From a checkpoint of a small image captioner: 64-pixel images, 5700 steps.
Rows from block 8 of the image encoder, named by matrix and row number. Each number is 200 + 40 x the weight over its row's rms, rounded and kept within 0 to 999. All counts start at 0. After the name is the row's rms in percent of the matrix's.
# proj: attention output (encoder.blocks.8.attn.proj.weight, 384x384), inputs 0-191
proj.296,096,207,190,227,209,157,258,163,250,144,213,267,188,188,176,228,224,209,173,145,182,187,205,222,186,189,186,200,172,187,200,198,179,185,198,166,159,105,219,175,211,193,243,207,215,224,193,151,223,223,238,156,175,196,213,186,232,183,259,249,160,250,199,223,197,240,156,205,236,199,304,169,172,178,247,204,179,137,218,221,187,185,210,156,154,207,150,313,271,188,155,237,180,234,203,225,151,173,295,160,145,102,189,277,207,230,222,252,259,247,233,125,258,106,229,172,167,270,117,180,203,158,191,268,244,212,195,178,182,212,139,198,155,208,212,137,193,196,206,206,182,217,216,215,203,219,182,205,231,188,202,145,198,273,200,198,235,248,234,174,178,156,154,179,226,143,172,248,208,91,197,198,183,215,236,162,184,279,305,204,161,205,159,217,182,187,240,187,202,150,184,196,242
proj.297,089,206,229,184,142,238,194,225,243,187,114,148,167,247,160,166,257,239,198,136,165,159,182,249,187,208,222,210,223,222,137,219,248,229,181,255,201,183,206,188,205,242,187,177,212,115,137,180,193,186,240,250,227,265,220,179,204,223,176,185,144,168,151,209,252,135,77,216,262,251,180,120,180,118,175,180,183,144,173,142,173,184,280,209,225,204,191,224,144,234,222,247,220,150,241,175,162,169,291,126,228,151,166,170,182,243,276,197,210,251,263,249,187,163,209,235,272,254,208,149,163,134,224,175,265,188,202,78,160,218,227,193,160,228,218,233,208,148,214,239,187,218,245,266,201,234,111,231,273,146,208,244,202,246,158,192,227,291,225,204,201,208,170,175,265,202,107,183,243,122,201,219,187,254,184,290,244,291,229,204,236,168,177,246,135,193,186,223,181,169,247,209,209
proj.298,106,280,159,136,101,245,182,257,217,152,193,102,149,209,225,214,265,261,242,159,213,184,142,284,262,178,178,236,105,280,233,158,134,151,221,206,157,80,223,217,234,193,210,177,199,251,194,89,213,187,163,179,163,202,199,158,158,230,141,240,152,158,209,188,233,165,177,185,215,260,164,238,142,187,287,147,170,178,288,242,202,244,176,147,198,186,135,245,188,200,181,221,137,265,235,218,199,205,165,173,158,183,177,148,224,221,225,230,170,246,195,165,249,141,225,204,194,156,211,188,187,221,185,181,124,183,249,183,265,170,186,186,190,220,221,194,169,263,193,192,184,183,193,155,225,173,175,149,264,228,207,172,121,162,135,215,166,268,226,106,209,226,127,245,140,199,148,169,211,175,202,160,226,242,160,159,170,223,180,155,148,210,148,285,194,220,281,221,206,295,217,226,243
proj.299,080,239,210,216,188,165,209,192,206,200,259,192,217,192,133,224,240,192,154,155,237,227,126,169,188,229,179,227,174,234,217,203,215,207,172,237,149,171,183,259,234,146,200,196,226,213,156,186,216,178,151,195,194,128,176,175,288,195,231,247,102,164,236,211,238,201,211,127,78,217,207,202,226,215,214,179,269,231,211,235,307,191,167,178,223,148,147,191,201,228,201,191,141,223,181,155,144,208,168,192,221,147,186,227,180,89,166,173,254,328,148,128,225,212,218,202,148,219,177,191,194,273,205,300,190,103,225,253,191,293,242,176,145,153,216,215,171,176,192,224,205,233,172,212,247,193,222,188,186,188,190,218,150,160,262,221,152,170,215,265,179,243,215,232,176,198,222,174,239,247,317,214,219,251,112,165,121,101,173,175,228,180,221,180,180,170,152,162,218,167,205,244,126
proj.300,096,215,190,219,229,156,148,217,176,200,238,134,116,206,224,235,163,193,161,103,202,210,210,184,225,213,182,244,236,271,161,250,143,165,197,239,168,213,230,216,233,174,158,229,237,253,110,199,249,157,196,229,210,163,156,146,208,197,168,241,187,149,203,271,207,204,238,196,236,187,158,247,227,208,198,220,166,220,182,238,154,201,184,182,199,259,136,208,185,253,269,278,179,252,205,178,61,217,158,225,223,249,175,242,193,220,188,267,157,211,176,180,211,205,235,207,205,200,217,227,242,162,241,109,172,211,284,261,197,186,247,186,244,292,198,210,200,217,215,221,194,154,230,214,194,106,210,172,229,245,184,143,175,215,184,174,225,166,240,149,198,201,228,134,178,223,187,190,254,203,178,133,223,184,155,209,181,258,221,187,137,275,201,250,214,215,203,180,222,256,179,162,175
proj.301,105,153,152,261,239,185,215,166,181,177,260,254,178,209,217,160,178,206,168,214,189,173,207,236,197,142,234,184,111,189,178,157,105,239,193,171,240,183,178,189,201,205,178,153,199,232,276,147,170,231,254,207,178,316,212,229,207,202,263,102,252,255,236,140,116,221,185,213,179,191,194,227,180,186,153,217,195,225,243,220,212,214,125,242,231,243,177,228,267,172,253,182,202,239,184,155,164,219,205,212,228,230,198,221,183,210,166,168,210,174,225,174,144,253,245,163,192,274,159,200,255,244,238,155,244,219,178,253,172,162,160,172,218,193,217,209,163,213,228,239,203,185,240,190,188,192,162,172,184,211,207,189,237,234,193,178,198,210,247,186,180,224,178,169,210,183,172,206,250,140,172,215,174,174,166,259,231,268,254,166,232,209,153,238,155,209,182,169,180,159,238,213,232
proj.302,102,206,106,175,251,228,213,153,165,186,197,183,182,174,167,163,194,208,192,165,211,194,234,207,189,253,191,174,217,129,202,239,152,202,213,117,145,178,211,138,189,250,242,187,157,246,199,165,230,212,204,225,229,143,252,209,181,137,259,146,140,257,176,135,228,191,141,162,158,218,233,180,208,161,124,220,190,167,178,115,216,230,308,226,197,108,248,268,267,200,194,170,223,170,189,208,162,163,262,150,201,133,219,166,169,233,184,179,180,192,264,116,175,224,178,234,217,218,229,202,167,214,173,224,185,218,205,112,171,194,160,148,178,247,173,180,151,167,230,262,162,275,142,210,236,203,178,192,193,177,223,192,193,213,239,230,191,213,203,208,210,165,219,171,315,209,224,222,230,210,193,258,208,230,165,269,172,223,262,252,189,224,189,173,251,233,254,159,245,209,226,166,186
proj.303,099,198,248,198,181,185,223,181,291,179,215,223,249,164,215,204,184,206,207,200,186,221,136,241,237,202,187,170,150,272,237,191,147,132,209,226,216,242,177,237,231,258,170,205,177,257,257,110,198,221,194,192,182,216,212,187,188,207,189,202,167,205,242,207,197,229,201,178,327,185,223,197,219,151,247,167,176,113,266,256,174,207,243,193,190,226,115,291,210,250,187,219,202,242,205,212,68,150,236,153,191,230,162,233,238,169,193,207,193,311,186,161,225,179,209,296,225,178,194,120,182,230,243,194,222,236,255,204,200,215,153,160,243,296,138,227,143,199,163,159,244,257,121,117,217,179,223,145,209,244,220,141,214,90,162,276,191,181,230,161,231,227,145,309,163,210,189,133,185,191,165,163,154,236,99,221,130,115,166,222,124,246,244,200,220,257,263,195,287,263,237,186,237
proj.304,090,110,198,224,133,214,172,230,186,256,236,237,213,197,165,219,130,149,185,216,129,99,215,192,200,160,180,230,231,168,225,194,258,213,222,239,255,278,190,176,200,238,188,225,167,124,243,199,165,212,198,190,255,197,211,220,140,236,180,261,226,220,189,188,157,226,172,187,223,179,190,237,200,173,281,211,187,191,199,272,155,200,216,159,209,185,215,214,233,125,187,148,160,246,227,191,186,233,200,207,118,180,131,217,244,171,183,170,170,220,239,206,164,172,167,183,227,180,192,228,179,192,214,155,157,244,225,253,191,196,216,224,202,240,247,179,168,141,189,208,169,253,237,140,146,127,238,175,216,219,130,163,129,241,209,221,257,163,136,181,189,207,247,167,188,183,234,177,190,174,182,160,200,211,168,206,139,205,226,231,81,242,230,277,262,202,266,205,232,261,161,126,169
proj.305,099,203,138,182,181,211,180,200,198,211,204,232,210,260,222,252,217,201,241,186,205,216,230,249,189,236,183,194,214,176,163,167,162,215,205,136,217,234,161,134,149,188,215,176,182,251,247,237,194,211,205,207,200,216,187,187,215,198,199,215,193,279,218,164,152,354,163,124,190,184,220,235,216,140,201,143,94,223,166,200,304,245,273,136,197,210,108,248,223,257,250,206,169,248,145,147,102,146,280,165,167,114,218,344,175,196,189,185,247,295,192,128,226,191,248,239,137,238,220,143,186,210,167,235,194,174,237,138,169,266,123,199,198,141,230,221,185,185,186,185,132,251,247,199,155,234,272,227,135,131,236,238,137,243,203,209,180,274,173,203,204,198,193,231,114,233,256,243,229,220,248,218,203,214,192,203,158,60,194,115,228,126,196,166,204,166,164,166,233,213,178,209,163
proj.306,109,246,143,89,191,223,199,138,157,173,209,204,230,193,222,104,208,179,235,218,220,170,273,190,215,257,217,174,214,92,182,190,214,237,207,139,229,209,238,164,180,209,207,188,207,195,232,232,183,183,197,200,207,185,256,166,142,205,216,187,206,217,171,121,181,258,143,134,143,251,245,145,175,206,203,187,225,201,174,190,189,213,257,177,181,209,233,254,277,203,172,169,199,142,197,163,184,222,271,87,177,224,200,147,193,154,141,160,217,256,221,189,200,109,150,128,158,199,262,236,186,173,221,213,193,263,184,190,192,176,131,225,209,181,287,101,220,282,227,192,170,206,295,217,151,224,191,244,162,159,230,226,139,272,160,184,266,186,141,169,126,184,256,159,154,191,217,247,179,137,192,240,190,154,227,122,157,264,325,165,292,155,178,239,258,249,259,194,189,151,233,168,217
proj.307,107,188,239,141,126,193,184,220,193,245,190,173,243,185,198,160,181,226,175,179,255,208,178,166,197,188,205,181,140,228,195,222,256,257,196,176,254,228,219,196,188,205,174,176,250,215,225,173,165,237,241,206,153,219,254,181,201,241,182,213,163,191,168,166,191,146,119,227,193,217,167,191,188,185,213,273,254,131,207,191,126,181,137,268,240,228,236,178,131,212,206,210,241,146,238,147,184,289,143,149,210,240,235,176,179,175,238,215,104,205,193,300,147,223,210,203,257,187,234,176,226,195,260,155,253,270,173,177,182,224,215,195,147,142,252,169,179,242,124,188,181,138,173,269,231,249,266,222,235,197,275,207,166,328,186,143,189,240,198,199,182,157,193,196,234,227,227,215,187,234,258,271,222,183,226,233,147,170,169,208,275,139,171,219,197,195,167,176,183,183,185,268,173
proj.308,090,177,209,205,195,243,218,172,214,149,138,177,202,224,234,235,231,223,191,202,275,214,213,148,151,208,213,181,257,180,187,178,175,197,278,195,286,187,193,198,183,215,167,187,205,191,154,281,187,237,186,178,198,184,183,192,242,176,244,192,225,195,203,166,199,86,243,238,215,173,233,245,201,238,120,224,214,239,152,256,171,167,136,196,166,190,229,166,174,161,239,179,212,207,177,244,265,231,132,200,305,230,195,211,158,199,182,202,245,81,195,176,180,317,230,183,178,156,201,197,247,217,176,242,105,226,163,179,125,181,228,236,208,181,207,229,200,185,203,182,239,205,211,275,144,196,192,201,223,194,214,156,158,219,235,152,233,179,181,226,206,171,206,181,194,164,205,229,171,185,189,227,206,166,207,201,186,191,248,179,132,176,233,212,219,194,200,224,224,222,170,174,184
proj.309,095,173,209,279,254,190,228,173,175,222,273,187,213,194,212,270,185,213,158,251,218,219,176,206,175,225,192,253,203,238,225,248,217,169,165,253,190,198,144,214,221,164,194,216,190,199,172,206,226,192,172,228,231,178,135,198,224,177,219,232,197,227,201,246,275,236,179,227,187,215,205,142,215,204,213,114,192,156,186,223,194,212,288,174,208,255,194,144,192,183,157,254,154,279,241,210,190,160,257,124,159,164,186,255,241,196,211,187,244,306,181,197,223,157,93,257,144,240,149,243,179,161,183,244,264,128,252,217,305,246,242,217,221,188,199,223,227,211,237,173,259,240,196,169,209,215,237,175,150,190,140,167,252,114,173,182,193,196,193,263,208,205,205,233,227,167,189,151,175,202,302,217,180,175,215,189,217,171,118,166,242,201,261,222,176,160,158,225,200,137,212,229,202
proj.310,102,138,144,283,200,249,165,189,252,230,214,230,203,199,292,234,156,138,205,243,251,141,259,222,177,207,172,214,219,160,233,238,202,194,140,216,294,296,200,131,135,108,209,222,131,185,188,263,171,209,138,245,223,173,151,210,282,170,254,138,159,266,231,204,269,277,253,187,159,208,167,166,276,114,213,174,242,255,235,228,220,213,160,224,221,251,152,149,223,239,187,190,206,236,180,198,199,188,225,172,210,236,258,252,209,199,151,235,271,244,136,215,211,123,187,173,187,182,180,220,217,195,175,221,180,195,234,247,196,235,172,224,229,222,183,200,161,233,150,216,178,245,189,123,205,219,212,174,150,239,213,245,189,145,181,289,184,188,228,196,221,269,214,284,229,201,188,156,250,180,236,286,186,199,194,191,119,116,116,238,214,181,234,180,234,194,267,131,304,216,226,146,228
proj.311,095,232,192,199,172,256,210,149,243,180,230,178,208,219,205,142,292,241,226,199,195,215,203,151,117,202,184,155,234,163,281,192,271,167,180,104,194,181,260,195,181,169,257,175,180,262,206,292,222,232,194,202,186,153,234,222,160,175,216,201,121,192,169,228,181,183,236,283,136,185,129,210,259,187,137,175,241,265,171,257,182,204,168,197,312,131,232,104,143,190,189,230,170,155,183,204,286,240,135,220,287,250,282,200,198,145,225,244,170,122,194,277,238,229,195,251,229,203,113,168,209,194,195,233,183,161,165,207,231,166,243,194,220,189,216,209,198,209,187,144,184,224,208,215,184,229,235,211,174,205,208,164,249,172,180,140,192,179,175,117,210,192,163,220,223,237,229,221,226,180,175,192,207,263,223,170,176,153,185,172,191,142,178,195,216,211,187,218,178,180,137,184,172
proj.312,093,158,184,193,124,194,186,203,198,206,187,157,225,231,277,149,181,196,160,244,248,239,224,179,169,201,232,189,216,170,228,234,179,207,202,173,247,256,239,241,134,200,153,230,199,225,198,200,215,198,173,222,225,226,133,193,278,192,220,222,256,202,201,137,221,232,265,230,225,113,329,249,258,185,269,238,208,138,250,231,286,223,207,332,96,235,116,307,232,191,254,171,189,253,236,207,200,192,160,271,264,204,188,307,203,238,194,200,207,206,178,57,186,216,221,218,154,199,148,175,283,209,204,208,186,208,227,245,146,213,241,191,221,210,91,270,138,168,220,240,240,239,169,192,217,149,160,146,237,182,207,223,249,214,262,246,194,199,195,172,205,199,176,214,241,205,183,98,238,274,229,179,183,291,200,232,192,160,174,222,163,228,201,153,170,205,267,256,181,204,182,175,187
proj.313,090,226,199,159,179,228,201,208,175,185,173,134,232,133,187,204,115,137,210,170,259,165,178,272,258,179,193,242,163,239,176,259,134,214,199,221,201,156,151,188,203,225,160,222,277,227,272,117,190,163,224,257,196,240,229,141,201,243,178,201,175,199,243,142,240,136,180,220,281,202,236,228,125,192,148,186,129,182,201,181,140,205,233,125,185,235,162,231,205,188,241,301,129,224,234,228,101,223,185,232,230,199,96,167,214,217,232,213,214,201,220,136,174,179,242,232,152,242,163,182,205,255,286,142,214,163,254,189,192,256,284,232,227,278,132,273,119,134,179,227,219,239,104,159,207,136,191,97,207,216,137,212,201,147,233,269,148,180,260,223,253,193,179,272,244,266,225,225,166,336,199,165,208,244,116,268,202,61,128,293,130,247,209,223,159,178,259,162,227,318,227,208,177
proj.314,098,178,224,207,165,174,216,250,215,206,153,187,200,204,233,243,211,183,188,223,216,181,160,222,237,185,255,181,180,259,182,190,216,248,225,187,243,144,204,170,259,267,171,209,220,135,234,135,191,209,233,179,230,219,226,160,181,226,187,179,208,183,171,260,194,190,186,184,191,290,213,140,163,168,200,120,144,179,289,190,178,225,228,179,227,241,198,209,180,214,158,209,237,181,206,181,155,253,322,98,134,223,234,130,295,293,225,228,157,202,202,239,222,100,201,128,189,147,239,210,158,182,234,166,187,230,153,235,272,167,211,163,204,157,180,209,254,142,193,139,198,191,176,286,257,261,224,259,260,188,217,128,266,70,213,143,218,250,138,164,194,150,109,196,271,158,193,220,128,154,161,225,113,206,236,203,258,252,170,164,180,223,217,248,196,216,155,203,167,175,176,217,197
proj.315,098,110,209,168,181,241,208,222,141,245,204,230,245,218,228,148,236,166,160,293,246,146,268,170,159,187,197,223,251,125,197,270,279,176,191,217,280,209,254,147,161,191,245,210,219,113,175,308,182,229,177,179,260,169,151,205,237,193,223,268,251,220,100,118,174,144,274,194,196,209,197,230,162,275,231,203,219,187,247,186,166,159,188,231,232,247,221,129,194,206,186,207,211,201,202,260,253,187,206,195,201,238,221,197,227,204,164,195,182,196,212,251,203,234,207,193,217,195,168,212,202,164,178,202,184,201,121,232,136,216,239,266,182,92,277,172,172,271,86,181,223,179,201,160,180,185,256,170,199,207,266,246,167,235,235,171,167,188,162,288,207,203,216,206,174,228,201,193,167,179,242,187,221,135,149,163,177,107,162,194,246,132,201,153,228,167,191,201,211,190,209,211,133
proj.316,092,264,247,225,170,132,173,244,183,175,159,190,187,154,105,183,156,209,238,200,155,236,127,233,230,147,196,243,208,247,181,205,112,138,251,203,239,122,231,288,218,312,281,207,218,188,195,69,248,212,226,263,154,193,188,167,247,210,139,181,226,172,231,224,137,195,167,207,144,208,211,178,175,195,279,148,285,202,229,194,210,181,147,187,252,204,181,241,175,173,231,178,160,166,251,189,161,200,177,188,158,215,187,231,228,190,207,194,161,261,130,222,206,182,227,207,218,192,237,227,211,220,263,115,211,200,181,158,182,182,220,146,201,194,192,262,258,100,177,159,224,227,224,171,191,200,137,257,208,215,169,179,277,155,245,179,205,137,166,237,242,205,184,169,263,197,191,89,201,220,190,173,141,237,177,219,209,210,173,246,166,282,265,193,187,212,172,198,189,174,190,208,192
proj.317,090,186,172,153,190,176,290,147,136,180,167,188,151,272,188,170,199,181,178,162,233,219,244,237,209,198,255,189,186,221,214,284,130,191,272,217,157,151,199,177,202,255,173,202,231,162,240,185,195,196,267,177,192,261,175,143,173,223,191,234,249,174,171,157,151,202,198,105,138,297,238,183,174,196,167,173,201,221,182,106,238,179,228,141,168,201,202,240,208,208,266,179,195,192,137,238,220,249,246,203,194,185,222,236,204,284,167,184,193,174,255,143,196,230,225,196,188,150,272,219,240,199,108,167,103,129,157,124,271,207,194,204,149,171,233,175,189,178,231,226,142,178,164,164,222,222,179,222,213,268,197,271,170,260,145,189,239,236,221,217,248,203,284,173,243,267,229,254,171,156,241,178,252,195,252,246,212,272,244,220,253,173,135,196,173,145,220,218,157,198,190,202,211
proj.318,103,224,235,158,218,214,219,151,158,204,284,125,255,184,202,136,173,181,184,136,199,214,189,199,200,207,243,189,213,135,194,209,183,187,268,156,151,233,180,256,247,276,149,190,217,210,273,247,196,151,244,225,240,232,218,184,186,211,199,120,196,225,203,127,185,233,253,165,217,187,232,235,210,193,206,127,185,170,195,208,215,217,199,145,182,229,135,196,243,236,240,232,165,274,188,186,255,194,238,207,168,131,207,277,255,225,196,192,265,246,182,189,232,204,230,200,150,236,147,210,192,217,154,234,208,114,186,259,233,157,207,183,199,253,141,206,205,171,241,202,221,257,153,159,251,163,107,205,254,163,183,198,180,184,215,243,192,193,163,146,199,178,169,198,232,185,216,237,183,241,153,159,188,239,149,264,219,273,241,239,190,169,151,160,190,256,238,164,191,197,247,145,196
proj.319,088,250,193,205,276,183,228,159,131,156,260,92,197,139,246,152,208,249,159,155,159,196,156,260,223,172,202,204,212,177,207,214,210,118,269,169,165,168,183,269,200,250,262,197,178,237,197,207,208,165,219,177,225,144,172,151,192,185,235,139,202,243,265,183,176,159,223,194,186,188,202,222,158,200,279,226,234,262,341,233,215,185,127,244,223,197,208,197,155,196,252,200,154,162,179,184,233,325,190,230,253,209,197,148,131,191,183,177,184,180,172,223,202,293,272,168,175,181,191,219,194,208,221,180,178,240,128,211,176,215,161,178,193,231,226,210,216,186,215,241,185,169,187,198,151,210,202,226,215,206,221,238,251,261,217,179,181,264,262,236,167,188,206,103,248,165,197,230,270,218,180,242,240,196,221,185,223,195,279,218,168,221,198,148,184,191,155,186,218,168,214,191,206
proj.320,081,201,280,209,115,189,161,234,206,177,185,203,251,230,230,202,278,176,161,260,248,202,192,204,202,232,236,222,200,232,174,211,282,242,149,286,330,141,246,228,179,129,157,192,208,165,202,230,195,236,220,175,221,198,176,163,202,226,131,285,177,206,107,212,120,137,152,214,207,181,135,253,207,193,197,228,159,275,163,177,137,174,186,195,184,172,247,168,173,244,219,192,244,135,205,275,308,193,150,283,273,267,205,210,179,224,143,217,180,181,240,239,180,263,209,254,273,140,246,231,102,179,104,239,210,193,157,169,174,208,251,204,170,161,221,190,168,209,168,223,220,232,191,163,229,169,212,250,191,162,188,190,239,254,253,166,241,175,155,196,238,143,220,175,317,265,261,201,208,169,229,205,236,142,174,197,237,159,204,212,207,212,274,215,238,199,264,175,216,166,219,207,187
proj.321,112,206,209,160,197,142,142,173,216,179,155,225,241,197,162,174,192,206,261,272,204,199,231,194,114,217,214,145,225,136,207,172,181,202,154,134,272,186,228,194,140,153,171,198,179,204,192,296,173,210,182,270,180,225,240,187,160,200,221,224,222,226,230,147,103,309,205,152,232,162,159,138,135,202,238,120,175,209,114,168,195,236,252,105,178,186,176,178,190,207,161,222,228,228,185,187,178,93,305,156,124,142,232,296,220,278,214,159,276,287,274,175,217,175,156,172,168,204,232,196,168,189,186,234,251,222,222,161,164,154,163,222,185,225,277,194,244,213,235,214,159,201,281,250,184,255,213,208,226,129,162,193,197,234,184,103,232,190,182,165,170,177,217,108,221,171,225,250,210,128,233,178,200,178,224,191,266,302,287,167,239,226,227,248,195,179,140,143,176,125,222,226,227
proj.322,095,163,213,249,214,190,199,190,227,191,236,193,188,181,220,203,289,211,130,200,212,214,169,178,179,221,172,212,220,168,193,221,205,235,182,170,132,204,163,203,164,235,196,173,216,182,144,181,216,195,179,145,156,101,199,167,245,195,243,135,101,248,182,196,222,144,160,260,252,189,281,118,180,183,217,220,228,230,199,143,251,172,148,259,217,200,197,212,176,227,193,176,241,119,204,188,191,163,249,142,149,189,215,201,174,207,213,175,201,175,183,224,172,192,188,176,263,211,137,180,164,180,262,199,235,188,163,158,164,163,227,239,183,179,182,195,221,234,281,152,255,154,191,217,208,203,189,231,181,174,226,234,240,120,242,164,191,127,171,160,210,178,176,230,169,178,177,185,166,182,179,186,168,174,196,115,209,213,208,226,278,166,162,182,172,242,153,241,185,200,223,214,210
proj.323,094,204,129,180,141,206,195,175,174,186,111,221,202,183,111,193,194,194,241,164,225,156,205,220,235,210,201,215,169,219,257,147,179,146,268,191,218,172,175,270,171,201,300,199,242,241,237,107,186,134,232,203,152,246,178,156,180,156,227,199,193,190,228,128,226,208,224,177,157,166,144,234,128,206,169,184,222,213,200,148,218,234,205,217,247,167,197,179,178,214,200,123,126,152,220,178,131,202,155,183,209,153,192,141,197,262,225,182,193,248,236,202,210,207,227,204,178,227,185,192,125,220,195,175,229,185,230,188,178,226,205,235,226,224,202,171,237,181,165,205,194,245,237,128,236,157,162,251,162,221,167,220,185,156,262,244,157,174,188,283,249,203,214,217,234,188,190,217,172,206,160,167,164,189,222,218,169,246,180,304,157,155,277,170,210,222,236,213,241,235,184,161,187
proj.324,105,183,235,206,115,160,182,207,227,221,156,289,222,209,174,268,172,78,152,249,242,261,221,158,158,185,206,188,226,239,111,160,245,308,136,221,205,170,264,228,177,109,143,254,169,112,238,240,144,173,251,165,191,247,216,214,233,186,102,207,174,161,152,275,171,196,211,195,147,264,177,168,161,239,253,184,223,279,237,220,153,148,126,118,236,204,265,206,205,164,177,186,238,161,198,236,234,227,231,200,211,270,220,175,161,197,173,241,181,166,181,243,224,112,230,115,215,165,211,233,223,191,167,197,187,233,170,233,242,204,216,260,174,212,205,147,197,192,195,189,156,162,201,228,196,118,243,184,244,179,225,189,145,226,195,186,184,178,214,186,191,193,202,136,136,245,187,250,199,210,210,170,226,154,186,153,195,165,223,166,184,206,183,197,230,226,250,171,237,267,167,193,198
proj.325,085,201,232,168,327,158,222,263,173,221,175,181,115,268,247,247,215,261,154,96,161,289,162,192,181,215,217,192,240,234,219,240,143,212,180,161,219,211,198,201,202,213,189,259,174,256,115,161,206,235,222,147,156,175,190,161,172,235,249,185,196,241,180,292,139,156,205,208,250,175,172,200,181,221,237,274,219,271,159,154,265,175,227,295,184,197,221,173,143,212,217,152,227,199,213,224,304,230,163,247,215,246,225,108,197,172,181,132,168,143,252,259,155,286,197,253,227,234,277,200,179,177,237,207,195,271,150,119,180,200,220,226,235,236,240,187,156,118,170,247,228,177,182,109,176,238,200,216,216,221,193,180,182,314,188,217,168,205,183,255,243,189,231,209,230,176,188,201,144,238,197,244,201,198,184,267,193,177,219,216,195,198,198,222,254,156,172,195,245,217,164,214,155
proj.326,089,245,148,247,285,167,252,170,203,163,186,163,139,238,199,222,189,280,141,197,121,264,116,228,230,149,166,136,207,212,215,192,167,195,232,184,158,242,207,218,217,191,225,161,250,224,239,138,180,179,205,172,206,230,134,174,188,254,255,163,232,185,196,282,155,152,246,179,165,205,196,228,312,205,180,297,207,247,261,263,259,186,205,271,228,224,191,130,149,235,214,174,218,210,143,204,295,237,125,265,292,297,241,162,170,69,169,219,150,159,167,257,178,275,242,246,241,197,174,177,259,223,191,235,211,183,165,259,206,207,212,180,213,255,114,247,174,167,211,238,239,187,224,177,252,166,201,138,182,180,199,197,235,142,215,210,193,212,210,202,197,229,107,265,209,268,177,224,226,228,182,157,214,223,142,253,226,159,183,216,181,208,200,174,183,223,182,226,208,205,255,228,195
proj.327,100,279,288,166,150,129,207,234,235,211,285,218,213,213,140,268,249,225,192,187,201,210,141,193,230,182,184,220,152,247,161,174,251,157,188,242,146,94,215,228,277,217,208,183,250,194,192,146,248,199,202,165,138,175,217,187,182,255,188,235,151,188,204,261,190,251,261,209,262,141,257,282,207,194,340,240,191,119,229,320,229,211,202,231,183,267,123,216,174,195,205,263,144,237,204,189,135,184,143,173,145,154,165,274,209,206,222,210,258,179,195,170,206,212,253,190,125,188,191,177,292,196,184,224,164,220,200,239,158,174,268,204,221,180,228,167,171,240,145,147,249,210,218,180,195,197,208,186,218,195,169,166,182,166,176,210,254,148,182,177,187,198,184,195,229,154,196,177,171,232,246,178,234,220,181,116,143,181,156,231,133,207,189,224,229,173,217,224,148,196,208,161,174
proj.328,090,201,237,207,145,183,138,224,226,240,179,199,242,232,269,221,186,157,208,255,240,141,295,184,220,265,212,206,197,197,178,238,296,241,136,277,243,238,281,155,137,176,169,217,166,139,149,231,173,198,181,197,218,154,182,226,175,249,119,277,172,215,126,182,205,231,239,195,171,163,132,264,209,253,230,203,190,186,194,147,156,164,199,190,239,224,193,196,194,224,212,268,146,175,173,146,201,146,212,246,227,175,271,186,199,191,172,200,192,188,193,289,202,237,196,247,187,218,219,204,180,226,176,213,169,179,211,189,156,196,170,167,140,206,197,225,150,158,177,204,121,285,210,182,174,241,244,179,180,204,202,273,166,241,206,253,241,170,236,221,168,219,216,164,183,280,246,200,249,255,270,163,271,224,146,208,143,142,177,163,190,172,146,173,210,165,219,201,119,187,171,164,157
proj.329,088,182,249,157,87,146,160,257,209,260,163,202,171,203,220,226,203,185,189,191,213,208,227,224,215,187,247,206,159,237,143,264,316,262,192,274,165,207,204,163,242,264,193,211,195,113,234,81,225,233,239,162,205,172,220,243,159,269,133,235,124,163,143,240,237,265,217,208,284,218,192,179,123,193,181,123,184,210,199,109,181,225,112,200,204,250,162,180,199,228,189,236,206,220,241,236,139,206,254,124,132,256,262,209,227,271,242,219,192,227,150,246,200,142,227,218,239,197,226,188,156,161,199,215,233,152,166,186,252,210,204,219,214,165,205,239,214,220,210,145,205,178,158,246,161,219,246,194,217,179,242,213,245,161,213,198,177,240,187,235,169,183,177,201,157,158,182,228,212,249,163,194,179,200,204,195,217,213,158,158,209,133,154,205,158,162,171,219,174,150,192,212,184
proj.330,105,251,222,168,202,187,149,203,214,224,218,187,194,203,209,214,273,201,232,195,233,160,213,199,174,234,165,205,190,184,215,161,177,183,199,202,242,209,183,208,200,172,175,205,194,282,179,232,219,175,217,238,259,218,206,205,170,186,210,214,211,191,227,181,181,325,233,144,221,164,224,222,153,160,276,99,167,135,241,209,272,304,233,157,171,193,91,268,247,238,175,210,120,283,236,173,71,85,274,149,104,101,138,311,227,249,247,174,236,404,193,90,307,178,233,180,105,166,267,184,226,220,207,159,198,200,221,227,180,154,159,216,223,198,228,226,245,217,179,157,206,161,180,227,175,168,190,215,241,204,208,202,182,179,165,186,159,201,190,164,207,229,185,184,147,172,185,212,189,205,155,172,215,226,212,158,196,215,201,218,193,213,228,209,151,222,220,202,144,204,191,178,219
proj.331,117,213,187,115,187,271,265,177,124,189,187,114,189,179,184,135,220,247,184,81,187,190,161,195,260,164,201,171,204,173,227,211,144,176,299,125,171,149,193,210,224,259,172,214,243,259,153,150,217,135,207,191,191,134,248,180,148,233,181,185,191,147,212,202,255,207,257,172,236,189,276,213,169,207,193,187,170,168,167,141,222,232,220,148,176,189,182,226,253,185,186,173,152,178,204,205,125,120,231,168,186,173,162,268,233,225,205,210,201,200,179,145,222,200,222,228,186,175,212,153,170,223,199,196,201,178,228,189,153,158,173,190,141,218,208,192,218,161,215,148,190,214,202,188,191,148,150,141,307,185,250,175,201,148,133,147,243,175,196,132,189,176,167,223,244,218,211,179,133,133,152,124,168,161,153,142,207,298,273,173,186,170,160,202,176,223,184,205,132,230,211,193,240
proj.332,080,231,226,201,204,180,183,209,255,177,211,190,176,111,146,205,162,129,238,177,197,199,137,227,218,174,198,250,198,223,188,260,217,211,198,225,156,167,201,228,198,206,172,193,233,196,263,147,181,186,274,265,236,273,175,186,169,173,167,209,215,215,190,244,187,261,141,201,121,222,172,136,259,111,222,190,206,223,218,237,200,211,225,210,238,120,228,192,228,163,213,73,147,188,213,198,275,169,107,257,240,245,191,174,146,104,245,167,245,201,224,181,225,177,185,264,249,160,190,221,233,188,197,212,180,162,213,196,217,212,208,139,117,237,218,140,231,124,195,200,206,203,155,176,168,233,187,225,184,106,178,235,188,247,237,248,205,175,160,208,179,158,213,185,273,272,232,206,232,217,213,197,219,243,241,215,201,205,266,250,201,241,254,205,245,194,197,165,152,156,192,195,127